From a checkpoint of a small image classifier: widths [16, 32, 64, 128].
Rows from block 8 of a small image classifier, named by matrix and row number. Rows with one number belong to one channel. Each number is 500 + 25 x the weight over its row's rms, rounded and kept within 0 to 999. All counts start at 0. Numbers have three digits each. After the name is the row's rms in percent of the matrix's.
Before each channel's rows are labels from the 100 images, of 14848, where the channel reaches its highest value: "peak at" is the part of the image that holds the peak; "strongest on" is what is common among them. Only what is clearly more common there than usual is listed. The data: close-ups of made-up surfaces with and without defects.
# convs0: expand pointwise conv (model.blocks.8.convs.0.weight, 96x32x1x1), inputs 0-31
# convs1: depthwise 5x5 conv, stride 2 (model.blocks.8.convs.1.weight, 96x1x5x5, trained with AdamW), a 5x5 kernel
# convs2: project pointwise conv (model.blocks.8.convs.2.weight, 64x96x1x1, transposed), outputs 0-63

peak at: centre
strongest on: tiles; smear; dent
convs0.38 094:544521510499489514532460545486484510466525506519483556452491490504471514483516520476519485479480
convs1.38 104:512523488498458505505494469464502481471491507487459487530535482456502535540
convs2.38 090:473486504477510507495505482525475464567488537507515469499469480542471473499518500514530520492491512509499488573502530510540488497458477483499476473499497513530512527471497491467463504474553511

peak at: middle right
strongest on: hole; crack; tiles
convs0.25 104:505532484501522502481461462518494507462495531534555519487507523479521487545472486540503522474511
convs1.25 089:510488508517482537484478483516495442508480479468446509512461513511512460498
convs2.25 108:516529485500522521460513456466475516519471502524479548484502451560523512493486508480511524527492507480499486502492505508493486468492502482524540519521491570522473453515475543529512509484483489

peak at: centre
strongest on: bright spot; wire mesh; tiles
convs0.91 105:482477498541507493516472505512494487494513501505538477497423507482522471458550480471486499517494
convs1.91 116:521484499511499501525526502484505510560572528480496526533511502484509479479
convs2.91 090:481519527481502520496521485497507520483514555509516503531503482446516500528519504456494478503473498485522465478559474535506493542521503533509528519515507499483514568504479508467500533488476552

peak at: middle right
strongest on: hole; tiles
convs0.41 100:532483498442488515477508498511472538541498463516487481518464528489518509519469513458531474485487
convs1.41 102:493519527472506493509504468500534500479480495508541443491489480540461492458
convs2.41 098:484483474490506511479541518506507474499511457495490531504536485488437456458510507515515487508466518525498517494507474473475573520474500503489521520535511491516509465492502465479508529459451522

peak at: centre
strongest on: stain; tiles
convs0.58 103:488506540523505532507497494516496491537464519533510483483491544477470485496508447472481500480557
convs1.58 101:498520490473509484471484494510479496521519504472505547560527463523535519526
convs2.58 092:499502488460482517461485504475512523502512488502514508501519524472463502475461502517496462478538501483512516517451520522458469457553544496506471460482480486556535529481506481500463473498509501

peak at: middle right
strongest on: smear; tiles
convs0.84 103:495476494485489482473458490498468478481540482533467520499480460504496477436495525451507509506502
convs1.84 096:541534486475467530493466459493515471492513516511459473508515501485463528518
convs2.84 127:493475462514515475513516518494484475523473499491518545528500528489433513459515438520513535525514517518466535498494472538521473531525499485505507508478510525508521442470475516496467497502481511

peak at: bottom left
strongest on: bright spot
convs0.54 111:455499427520501474535509482495505502488520474476518499516471519457515547476513494520486512524506
convs1.54 105:520477475506506487494466481535503468520488480430486470513478486494470510466
convs2.54 104:500480503489505484476527493515500481529481484468477545539506513487543500555516479510484467490527460479454490496501514492496479464476557501494448542508551480525491476481485504495478497462487471

peak at: centre
strongest on: scratch; leather; circuit traces
convs0.56 109:500559510489566484485499527485494546495522501474520482475497494509473527488503526535479514463515
convs1.56 095:469480501477497493455483529521483471521519536477485529551530484509490523528
convs2.56 085:516505519479507494477483468493503514487477500574466500481520461521516519497528499501514560485470535515462456518542486468488504514469524474474476500488535509466522495482536486504501522495508552

peak at: centre
strongest on: crack
convs0.34 110:496504470506555485518524478499490472507474458530524479470497500482439482498526512503477547509488
convs1.34 095:464485496484486514490531488472486493517558528505511442456489503495519511474
convs2.34 134:536512478512482471506433493535488485490483499524524511523473494524439518525522575514501464488536490483502519542474517519480497510495494500536522493477511466500519469509472523483473503520494469

peak at: bottom left; middle left
strongest on: bright spot
convs0.15 092:559539472537489541510530498497538496459483514511505501495488480515518522544527478521508473505514
convs1.15 100:501485462450506485492504491464476498479484508483492468488481493472465450455
convs2.15 095:504519443522469554519528488482492534484479534490474546518494481529516503502524563507501495492504536514457518530518479475521488519491481540525494474531491506483537523509488469515535465502500523

peak at: middle right
strongest on: dent; stain; tiles
convs0.52 094:462520508456504525496498525476480502512529502508503531501530497559467530504506481501505471461552
convs1.52 102:498499478495506513520499484481484543533466468509553499472460495514457474478
convs2.52 097:513489442499543519498539479480497504535456487542510507521539466498484468496464497501537526506520477510492441544549514549528521500487517487504485477541484486507505496492495484487497489492501540

peak at: bottom right
strongest on: hole
convs0.19 108:479478511515471505516472484520459491488524498473512484491416519481469502462492510461510484502519
convs1.19 110:532520506527493527481464479463511486458478459477518506484498484457498472470
convs2.19 127:477525474502484482492450467541510458514517461494499523482505497520503469454489522471502508511457495504507495560514447467492494503476479492505530494508514493500567493500511459453471505500486477

peak at: centre
strongest on: specks; tiles
convs0.47 093:472480542514482459514497524515555460473462539514508512501539506493490519500509473470499513520530
convs1.47 093:469488506477510486499517539550471477519563533501514523501504494487502488463
convs2.47 090:498493479462492488481508521496471533509511492512475495484535517503475519472454493467432498473487481465463499500482492483474528487507506487503512489454445478523534507485510538491468442524495542